Rows from block 5 of a small multi-label audio tagger, named by matrix and row number. Each number is 500 + 50 x the weight over its row's rms, rounded and kept within 0 to 999. All counts start at 0. Numbers have three digits each. After the name is the row's rms in percent of the matrix's.
After each channel's rows are labels from the 100 clips, of 14848, where the channel reaches its highest value: "strongest on" is what is common among them. Only what is clearly more common there than usual is listed. The data: synthesised imitations of 52 everyday sounds, one a clip. In brackets: how many of the 100.
# conv: pointwise conv (model.blocks.5.conv.weight, 256x256x1, standardized in use), inputs 172-255

conv.192 106:500411500500500500500500500500500500436500500500500500500500621500618571500416400500500500500500574542425380559571500534419500500500500500500434500596500500566500500500574500556500539500612500439500500500477500500603600500595483500500500500500500500584
strongest on: mains hum (36)

conv.24 107:553500500500500500500500500500500500500500500500500500500500723552655500500565500551500500616396500500576500500500553500500500535500500500500500500585563500590500644500500500500500500500625500538500552500500500574559500500620500611500500634500551500561
strongest on: people (51); laughter (37)

conv.88 104:374500605500302500500500500531500500545500500500500500500427500500500500433631500596393457651442500538580500351600559438500500500450358629500500500500500500500500500500500393500500500500500557500556500500500500500500500500500470500500389500500500446427
strongest on: people (72); laughter (60)

conv.15 089:384500500578500500542579500500500607500500395588500602500500500500569500500596500500427500500500500500500500500500429500500500500500424500500500500458500500458386601500500500500500500388500500500500500500598500500500500500500500543500437351500500576500
strongest on: rumble (37)

conv.189 099:500500633500596500500500409439500500500500500500500500500500500458500500500552500500500448541500500429624500500500500571558392500500500623463500585500405500500500385578500349500588500463401500500500500500500500381500500388414500500500500500500530500500
strongest on: nature (39); water drop (29)

conv.135 104:500500500462500500500500546500500500500500500500500500500500579500624587500500500500500500419446500500500500440500500500500500500500500500500500500580500500500500590500500500500500598570500393500500500500578500500566500500500500500500559387500500500500
strongest on: clipping (45); text has "clipped" (45)

conv.118 095:500500455500448500442500617500500500500500500500500405500500500500500500500500636589500500613438442500500500500500500500500500406661500500500583454433500589348500579549500500443500556601500415588500500500500490500500500500423500500352369500553500329500
strongest on: animals (100); barking (85)

conv.114 094:574500500555500500500500500500500447500552500500500500500500500500532500500500606500500500560343500500500500392500500500500500500565566257328500438500500500441588500500453500500500448500500500647500500500380500500500500500500629597388454500500500338500
strongest on: barking (98); animals (98)

conv.84 098:500500597500599538500500500598500500563546500420500500500500406500500608571582500500370500638438500573589589500500590500500500398500602601500663402500500321500500594569500500500653570380500500500500500667402500547500500585500424383500422465500500438500
strongest on: people (100); coughing (97)

conv.127 107:500443500401619500500500500500500583441500500531431500500500416500500500500500500597500500556400500580500592435500500500500593500441500500500378376500500500500500500500500475500558500500500500500500500500317422500369500500500439500500418500500458500500
strongest on: mooing (46); animals (46); snoring (28)

conv.80 106:399500500500346552500500527500500500419500500500500500500427500556602652500500581500500500378500500500500500451500500500500571500500500500500500500500537377500500559500500643435500500500486500500500500450578500440500500500500568500500500500500500500500
strongest on: bird chirping (29); door slam (25)

conv.244 087:500500374500598500500500500500500500500500589500500509457615500377500500500551500412500500557500500500595500500500390500500439500500500436579500420500500500442500500584378500500368500500500500500500500500386500500682353500500500595500500500456425500500
strongest on: ball bouncing (54); drum roll (27)

conv.209 098:500500561577500500500500500594500500586500500500500500500433500500500566411500500435500500382500454408500500500500441500500500500500500317500548500500500500500500425500461500500500500500500411500500500500500420557500500370604500500500500500367500500349
strongest on: church bell (49); signals (49)

conv.188 106:500500579460412455500500425343390454540500500500500500500500500469500430427500485500500500591500500500500549500500601580413592500408500500423500459500500500500500500560500500613500500500500500500383500500500500396500500500500500500467500500500544500500
strongest on: signals (53); beeping (36)

conv.119 102:500500500353582500437500500500500500500500537500500500413500500500500500500500500500500500412500547500558500500500500500500523500393353398442500562438500500625500500500500430500500544500500505500500500500500500500411500500408500500500337500500500500650
strongest on: ball bouncing (34); drum roll (27)

conv.174 099:500500500500500500500500500500500500500500500630500500500500635455384500500500317500341500500398500500413643500529500500449500500500439500500500500500500500500500500500500500500500500500559331500500500500500500500332500585500500437500537500500426366467
strongest on: signals (67); whistle (38); church bell (25)

conv.124 100:500456500604500500500500500534500500616500500555500500500500500381500500541500500500451500500411432500500500388500448500500500500500500381381500453500500500500500432500500386500500557500500453500303419565500500537500500500500500430581500500500500400500
strongest on: frog croaking (46); coughing (37)

conv.255 101:500415500382500575500500486500500500500500500548416451500500500500500500500500500500500459413500500552414500500500476500500500500500500375416500389500500500500500452500500500500500500500500562500452500500598500500500605500500500500500500500403500500500
strongest on: quiet level (73); clipping (51); text has "clipped" (51)

conv.108 094:500500389500500500500500402500500500332500500500500500500500500538562500536367500500500500500386545376500500588571500500500500500575574500500563645500382603500500500500500500500373311500500500500584500500500500500500500500500500316561500374374500500500
strongest on: machines and effects (86); explosion (63)

conv.205 096:500500500500500500500473500500500378500425500500500500500500500500500500500500500500500500590500571500556500500393500500363500500500500563500586500500443500500500500500500500646500424500500500500500500500500500500500500500500500500500500462500518500500
strongest on: door slam (40); siren (36)

conv.125 103:500500500500425500500500437591500391500500500594500500500500500500500656500294500386500500500500500563405500500540500500443439500500500500597500575433432500500573500500617500500500442500500442542540430500500500500562500500500500500500500500500589500500
strongest on: quiet level (61); door slam (30)

conv.103 108:500452412500417557500500500500500500594500500500500500405500500500412500500420414469567500500500453500500500500500432440383500576500500500500394500500423500592500500500500345500431562431500500500558500500581500500500500500500500500500500500500500500500
strongest on: car horn (56); door slam (33)

conv.76 098:500500500500500500500500604500454422500500500500553500500500500500500642588526500579393500500452500549500500500621500500500500298500424500500500500500632500500500500500602500431500592500500500500500337562500375500578500500500500500500500500564597500500
strongest on: animals (67); barking (37); bird chirping (26)

conv.165 101:574424620500500500500354500500443500500541500500681500500500452500500500500500500500500500500500500406500444567404500500500500500568500500500500500500500500589500432500425500500500500500500500500500500500500410500500500500500443500500379456500355500424
strongest on: thin (high-pass) (41); explosion (35); barking (25)

conv.242 107:500500564500541500500500500573535607582500500500500626500500374500500500500405416500500500500383500578463500581500500500466500500500500500500500500467500500500424500389500500500500500547500500500428443500500444500500500500479500469500500500365500500500
strongest on: machines and effects (58); electric buzz (40)

conv.243 102:500500500558531552574500500500500500500500500500500500500500500500500500500638632500500500500500500500582620500500500422593548500400630500500571500500500500500500500523500500500589418500500500500500543500500500500473500401580500500500500500500500500500
strongest on: people (64); laughter (46); door slam (29)

conv.66 101:500500547477500500500500554500500359500500500406500370500415500537500500500500391500380500500384500500588412500500573500500389500500500500500500500436500537500500564538587500401500500500500410500500500500466500422500370581500500460336500500500500602459
strongest on: glass breaking (73); household (73)

conv.69 102:500500500421500388500500500500500571500550500500500500500415500619500610550500500526500500559500581500500500555500500614593500500500500500500500500549500363500586500500500500580500425558500500500500558500500560500500500500500500500500500500500500500581
strongest on: water drop (100); nature (100)

conv.159 097:500500500472500579500500500461500500438500500500500500500454596500500500500598613575500500500500500500624500500500601500500500500558500500600500500500500500500500500459593551500500500623500500593500500500572362500500500500500631422375500500577376500500
strongest on: barking (53); door slam (39)

conv.28 096:500429500500642361500500500500500500411500500500500503500500500639500500500578500544500621630500420500532420500500536539500500500500402500425500500500500500500500640500500500500500500370500500500500500435500500500613574557500500500500500592500500500583
strongest on: people (59); laughter (51)

conv.162 104:500500588500386500500500500571500500556500500500569644500500400500500466412500500500400500562500500500500500500500339389415500500500500500500500500500447422473500368408386403500500500500472500500500500433500500500554500500500500500500500500382500441500
strongest on: mains hum (49)

conv.3 095:500500500602500500500455500500500606500500296500500570500500500500500590545500500500500500416500451500500500448500500500500584563433500500500500500500500500500500500459500619500500500500500500500500500500614500458557500500500500500500376409500500446500
strongest on: rumble (39)

conv.62 100:500500500459500500500559500436500416500443416500500500500500653500500535500500500532387500443500500500448362500418547500500532500427433500562372609500566500500500500392500500500500500500581500414500500500500448500340500573581500560500500500500500500500
strongest on: nature (34); doorbell (32); waves (31)

conv.64 100:500474500500500500500500580565500398537500500500500500500500500500500587500500500500500500408500579600500500576500571500351500590500500500263586570500500546605500500500585500500572629431500500401500500582500500500581551500500500283626500500449601545500
strongest on: machines and effects (68); laser zap (57)

conv.102 099:500500500459500500500500500500500568327593500500536561500500500500613426500500587672500384579412500500609500500500603500500500369500500588375595500500394500500500500500551580500500500500500576596500500500500500500500430500381469500547500400500500500569
strongest on: barking (86); animals (86)

conv.240 098:500500540615598500500500500500500500500500500500500500500500579500500500500418500500569500608500500500586500500500500492500395500500500466500524500500566500500594500500500500500500500395500500500500500500500562500609608500500500500500556500500652500500
strongest on: signals (77); church bell (73)

conv.57 097:500500500500500500500500500500500500398500500500500500620632500500500500610500500500500500500500500657500500581500500500500500592500500500406565500561500500613500585500336500567500500574605500500360500500500500500500552500500373500358500500600500531500
strongest on: muffled (low-pass) (73); door slam (31)

conv.83 104:500548435500500500500518617500500500500500500500400395455500500471500500500500633606500531500500500500500500500500431500500500500500554370500500500500500399382460424500500500500500500500500500500604500510500548500435395500500457500550500500500500500500
strongest on: barking (50); thunder (49); nature (49)

conv.13 097:500500500340553621500500575500500500500500500500500500561500500500500500432500500419500615500500500500424468500584500500551500500500500500500500500500500500500500500500500500500563500577500500563500500423500433500500500500500500500500500500333650500500
strongest on: clipping (89); text has "clipped" (89)

conv.208 099:500500500500593586623577500500500500362500500500500500500500500500500500500500500443500527500500500397500593500500368500558500500566543500500500500409430393438405439345384500574542500500500500500500500564500552500500569500429500500500500500500551500500
strongest on: signals (46); animals (40); barking (32)

conv.0 101:500564500500500500500533316500500449500500500608548500500428574500373500500440500500500500560500500458500500500397500500270500500394500434402500574500500500500500427500500500500465500500500500500403500500500500500583500500500564500541366500423518433446
strongest on: people (46); coughing (44); machines and effects (44)

conv.6 104:500500621500551586500500402587500500500500500500571500500355500500500500367500500500500347500500500500589500562387546500367500500380500408500500500500500567500500500500500500500382500500441500372500500500500500500500500500500551440500500500500567500500
strongest on: glass breaking (38); explosion (27)

conv.233 101:500500577500500500500500500500500500500500500551500500500419581590500605500425500500500587537500500546604500500598562500335609565431500500500500500500500500553500500439550500618425500500500500500500580500500500500607581500593500592500500562500604500531
strongest on: mains hum (34); group: animals (34); zipper (33)

conv.150 111:500576500565500500500500565500575500500500500570573591500500500536500500569553612500600500572500500500571421582551500500500533500550441373545565500500500573500560500500581500500572500573602621500456500500500500624615500500581575500500619620584500500500
strongest on: meowing (28); glass breaking (26)

conv.104 100:500500500500500500500500500418500500552500500396596500500500573500500500578581500586500584601626500602500500407500500500500500500534635500569500576398549500400500664500500500500618574500500439615573500500500500500500573647380500500401500500500572568500
strongest on: beeping (46); signals (46); barking (28)

conv.27 097:500500405561500500500500500500500500454633500500372500400500416500500500500500500577431500500500438500464500500500500500421500500500500500571532500500500500500500500500569557500536500500500587500500500500590449500500500500500500500500500500500500378500
strongest on: thin (high-pass) (55); door slam (29)

conv.10 096:500500500500626500408500500500500500536500553500500500558500500500309500500428500500415500437500500500576500500402419500500500500500500500500500500440500500500500500572408472500500500500500500500500449500500500500500500500500500500440500602500406575391
strongest on: machines and effects (62); explosion (50)

conv.215 092:500500613500500500500500500500500597555500500500500570500500500380500406500490500500500500500500449500400500561500566538335500500500500433500606500500500496500500500409500500500500500500500500500429500500500414589429500500500500500500500500466500500500
strongest on: quiet level (75)

conv.17 107:428500500500500500500500595465449500435500500584405500579577500500500500500500469500500405406500500474433500500599500500500500500500500500500577500500500500500500500500500500500500500356500500500500593500500523500500580428420500500481500500392603500576
strongest on: clipping (72); text has "clipped" (72); door slam (29)

conv.226 100:500500500500500500500440500500500500500642500500573500500500562500448500500500500500561500569500500567590500500405561386500454500356500500500500500500500500500500500500500500500371500389500500500500500500500500500593500572500606412466500478587618500500
strongest on: church bell (30); glass breaking (27)

conv.111 099:500500500500500500500500500450445500500500500500500500500500500573500500359500500416397500500500500307500500500500394568500500342574500500575500391500500500500500423500500500500500500427500500572565500417500571500438500540500500448618488500500500500405
strongest on: water drop (60); nature (60)

conv.110 101:500500500500500500500500407500500427500500500500500500500500415500568500500500500500500450500365500500406500551500390406500500500500500500579500500500402563500500500620541542622500358375500500454591584500500441447500500328500500569500529393500436500500
strongest on: explosion (93); machines and effects (93)

conv.137 107:500500448500500500429500420402500500500439500500500430500500500500348500500581500536500500500557437500663392500387527500559500500427500500500500500548500500500500500500500394500500500500500500500500500500500500420500500500500561500500500500500379500500
strongest on: household (97); knocking (44); ball bouncing (35)

conv.105 105:500500500543500500527457500500500601388500500500500393500500500541500500500500500500500456500462500500500590379500500500500570395500500408500500589500500458500579500357390376437529500500500500609500500432454500398500407552500500376576500455500500500500
strongest on: signals (41); laser zap (28)

conv.96 102:424500500547405404500567500404500460470500500500561500500500583500578500412500500500393500500404500500500587500589500500344500547500500500412592500500500665585367383500500500411500500548565479500500500423500500500500500500500573500591444500500624500500
strongest on: laser zap (100); machines and effects (100)

conv.90 101:500500500607500558500500500500500500500500500399500500448500508608567500538500500500500566433500500350452500500500500500500571416500581500437500595500422398500500500358500500576427399500611500343500578500387500500585500420554356468500522500500388500463
strongest on: nature (56); text has "noise" (56); thunder (43)

conv.134 103:500549500500500500500500500391500574558576500500500500500500566500500500500611581500500418500534500500500500500500500500427500500500500455568500544500500500500608500438585500349500500500500500500500433389500500500603500500500547551500500500633500359415
strongest on: household (72); door slam (67)

conv.152 096:343568500500539500500500500500500500500500467500500500500500554500500500500500500500500500369500500500500500573404500500500500500500397500500500500574500500471500500500339500500372500562500500500390430500500500445500500437547500500500500410407500500500
strongest on: nature (84); stream (79)

conv.201 098:500500500269444540500634396417500500500500569500500432426500500500430500500500500500500500500500500500455500500447500616500500500500639500500500500500500441500500500500500500500500500500500500500500500500500500500404423545500500500500609469417500500500
strongest on: nature (65); wind (50); clipping (41); text has "clipped" (41)

conv.115 102:500500500500500500500458633639500500500500500500500500500500500500500663613500500409586470500500618641500601554633500500500500500500500558500583570500500500500500643500500625500500500500500500500447500660494377500500500500500443500323449435500631500500
strongest on: people (96); coughing (64); speech (32)

conv.89 099:606500594500500611500500573571485500500500500500500500500500500500500500500619500500500500500410500518647500500500578500500500500500500612500580500500500580500500605590581500439500422416500402500500392606500500500500356559500500445409500500500500500500
strongest on: footsteps (100); people (100)

conv.147 098:500500609500500500500500547500500500500500500500500500500373500500500592500500500500500500549445322500596500433500500500500500456500500381500500473500500500500500396500437500500410440452416500500500500550351402500563449432500500500500500500455587500500
strongest on: nature (35)

conv.148 091:500500500500581500431500500500500500500500500500500500548500500500500562500500500500500500500443500500563432500500500500469500500500500500445500500500500500500500500500500500500500547500500426500500500500500404432500500500500348396411500553500500500500
strongest on: muffled (low-pass) (91); door slam (34)

conv.47 098:500500500500500648418500500500500500500500500354500543500500500500500500500566500500449444598394474563500500570500500500571500500431534500566454586500500575500500500500500559500500461500500561420500500500500500600500450500587500500500607500500500332408
strongest on: thin (high-pass) (29)

conv.29 100:500573531500500500368500500500500416500500500605303500500500605575500500591500500500500523500500669500500500500500500500336427500500500500581397500576500449500500500500500500500500500443574500500517500424586500500500500500500500500500500585500500500500
strongest on: speech (25)

conv.77 100:500500500500442500500500500500500402500500500500500500500500500558500633587500604567500500347556500369408589604500434500500573500500500500500542659587500500500566500390500500500500500500444500500571476500407415500433557364500557500500500500500500651500
strongest on: machines and effects (85); explosion (84)

conv.1 100:500383500500579500424558500500500500546500500500500351554392500625500500500433500500547500541500500500577500500500500500500358500500577576500500419412500500597500405553500500500500500500414469500500500500500553500500500547379575500500500555500500500500
strongest on: quiet level (65); water drop (29)

conv.23 090:393500548624372348500500500500500500500564500500500500500500500500500500500398500500500500436500500500500517500500500500500500500500500500500500500500500389500500500407500500393554500434500500500435500500500500583500500461393500558500360500500500500500
strongest on: white noise (44)

conv.99 104:500500500530500500500500598500500500396500500500500363500605500500500590454500500500500500565417391562500500500500500500500500500605500500500500500500500500500500500599500500500545500595500500500500500500395500421554415500500500481500412500547500500428
strongest on: animals (83); bird chirping (31)

conv.164 102:500540633500500500500500500500500500500500584500500500500342671356407500500407500500567500500500546500500500636500500500500500500603456541402500530500500341500500500500500500358563500416599500500412500500500500500500500406500500500500388500500500347500
strongest on: coughing (28)

conv.93 099:500500500500500500500500539500500500500570500500500500500500554500500500387500672566500500617543500591500500500607500500500413500632421500500500500440500500500500500500500500500500601584500394500500500500431500577590583569500500500500500500566576447500
strongest on: animals (93); barking (50); bird chirping (43)

conv.53 099:500575500500653500500500500500397581500500500626500500500500500440500500500500500438500631500500500388500500500592500500500500567500574351500500500417439562500500500500500500500500500500500500500500500593500500500500500500500500500500500444500653500564
strongest on: signals (31)

conv.170 099:500500616500548500500500500500500500500500500500500500500500500500500578500500500500542500651586500591574500500611500500422500560589500500457500500622500533500629500500500607500500500500500500500459500500622500456619585500500500500593500500500632500500
strongest on: nature (42); mains hum (30)

conv.250 096:500500500609500500574405674605500500500500500500500500500500500500568500406449500586500500500500500500548500500500463500500500586453500500395394336500500500500402559471500500500500500494500500394386569500437500500635500500500432500500500500500541500420
strongest on: white noise (48); vacuum cleaner (28)

conv.21 104:500500534459500561500500500500500500500500500500500500500370500614431500602500500500500500500569500500500500500500500580500500631500500500558500500564384430569500500500500500553410500500500500500500500500554500500500500598500500500500500500500629351500
strongest on: signals (54); whistle (31)

conv.20 095:500620500500500450500500500562557500500500335500500628500576500500500500500457423500500500436500500500500500500500500414500431500435414500500500500500500500500500500500349500500500500500500421500374428500500594454500500500500500500500500453500500582500
strongest on: rumble (45); group: household (41); glass breaking (29)

conv.33 100:500500596500500384500262500500500577500551437500500500618500500566500566390384500500500500500500500500500436500500381500500500500411500500500500432500500500500500500500500500500500401452388500500500500500500500472500500374422500436500500500500500464500
strongest on: pink noise (50); rumble (30)

conv.38 097:500373500283500500500554500447500500500500500500452500579500500602500500500431500500464500500358500500500500500500500382500500500500500500500500500500500449500500500500500500500500368500500500500500500414439500476320540500500500500470440500500580500500
strongest on: clipping (71); text has "clipped" (71); machines and effects (62); explosion (39)

conv.142 102:500500500399548500422500543500397454500426500581500500371500500500477552500500548500500500500316500500371500500562444500524352500621500602500500500562500500500500500500500500500500547500500406500500562500500500500374531500500420500500500422429447500500
strongest on: zipper (42); water drop (25)

conv.71 101:500500500500500500500399519500500500422562575500500500500500500500548544500500500469500500500500419500500441359500500500500500500597331441500500500500500500500500500500500500500500500600500500572500500500500500500561500500593500500384500456500619388566
strongest on: barking (51); ball bouncing (34)

conv.183 103:500500500500559548545594500500500500500576500500500500500500500500500500435365500500500500500363500607381500500500500500500419467500500500500500500500500500500500500414537500500500500500467500500500500462500500500500500500500434490500463388500552470414
strongest on: machines and effects (71); laser zap (47)

conv.216 105:580500581500500621500500500582500500500578500500500500560500500500500500500441500500500500500429500500431500500500500500427500583500500423500500500500500500500500406431500500500500500500500500500500500500619500500599500500500500500476500500391576457500
strongest on: quiet level (66); nature (32)

conv.61 107:500500500364500500349580500500500500500500500572423500563454500500389500462467500500500446500500500500500500500500500500500500500500582500500311500500500500500500420500452500500421500565500500500550500500425500500500500500500514500435500500500500500500
strongest on: car horn (48); barking (33)

conv.55 107:500500557500579500500500399500500500500500500570348500599500500500500500500417500500433500500500346500500500500500573500430435500500500580500500500500500409539446500500500551606463500500500417500500500500500563445557500500500500500500500500500615500500
strongest on: group: signals (43); barking (28); car horn (27)

conv.143 099:500500556500500500516374416341500500500500500286563625500500439500500500405500580500500377500500500500500500500500500500500500500562579442562367569500427346422500500356500500500500500500357500500560500500500500500500500500343500405500500500577500500442
strongest on: barking (25)

conv.43 097:556385539500500500552500500500500577500500402500571500585500500500500500500417500594500500500500399500393500500434500500559543500500500500500500585500500500582616500500380500500500500500582500500500500577500500500500599500500500500500500500500500500566
strongest on: reverberation (76); text has "reverberant" (76); laser zap (43)

conv.167 081:500500500500500347500500591415500500500500625633401500665500500555500500500500500500500500497408500500553500383500500500500500500500500500500500500500500500500500405500500500500500500500500500500500500500500500500500500339500409500500500500500500419500
strongest on: white noise (75); muffled (low-pass) (47)

conv.37 097:500500565500580500500500500500500415546500500500500500270608500396500500500392500500500500407365391500500500416500500500549406500500500396500500500500553500500598421500565500500500500500587500500500500520500500587441500500500446500558500500500500500500
strongest on: household (47)

conv.220 095:500421500500606500330396500500500500500500500500500500500500500500560500500500500500500399572500500500500500500500500500500500500432566500500500428380500555500500395533500500500500419500500500500500534500500500500500402500500500500500500500500500500500
strongest on: quiet level (83); laser zap (26)

conv.120 101:500500500421562500500500500500500633500500500500574500569500606500500500500517500500443500546500500500500500595500500597432500500500435532500500500361500500344500500452500500500500500559500500500292564500554390500567585500500560430342526500500500500500
strongest on: bird chirping (66); animals (66)

conv.56 102:500500500391500632500500500500500500500500500500392500550500500500599500500500450500500500500500500500387417500500500500500500500554500500500500500500500500500500500409500500392500500500547500500500500500500500500500592449500471500500500500500600500500
strongest on: clipping (83); text has "clipped" (83); door slam (25)

conv.81 100:500500500355424500500500500500500434414463500500500500379500500500500500622544500500500500500377500500500500500439500500364500459572500500500674500429421500599500500500458436500604561500500500500500500568500500500466500500500500500570631618500356458559
strongest on: door slam (82); household (82)

conv.158 100:500500588500510500500500500569500500500500500583500643591500646500500548448500500500500500500500443551418500500500557500500500440500500565500500500500500500500461500500500500500500500500500500500360449500500500500366500558395500352554432500573500500461
strongest on: reverberation (60); text has "reverberant" (60); text has "room" (60); mains hum (55)

conv.156 105:500544500500533500500500569500500458500653500500500500500457500500483500500500587500558500500500500547500500500500500622533500569500500537363500500500400347539500500519500500500500500500500500500500559500355500585500615500500535572438369430381500386500
strongest on: animals (48); barking (47)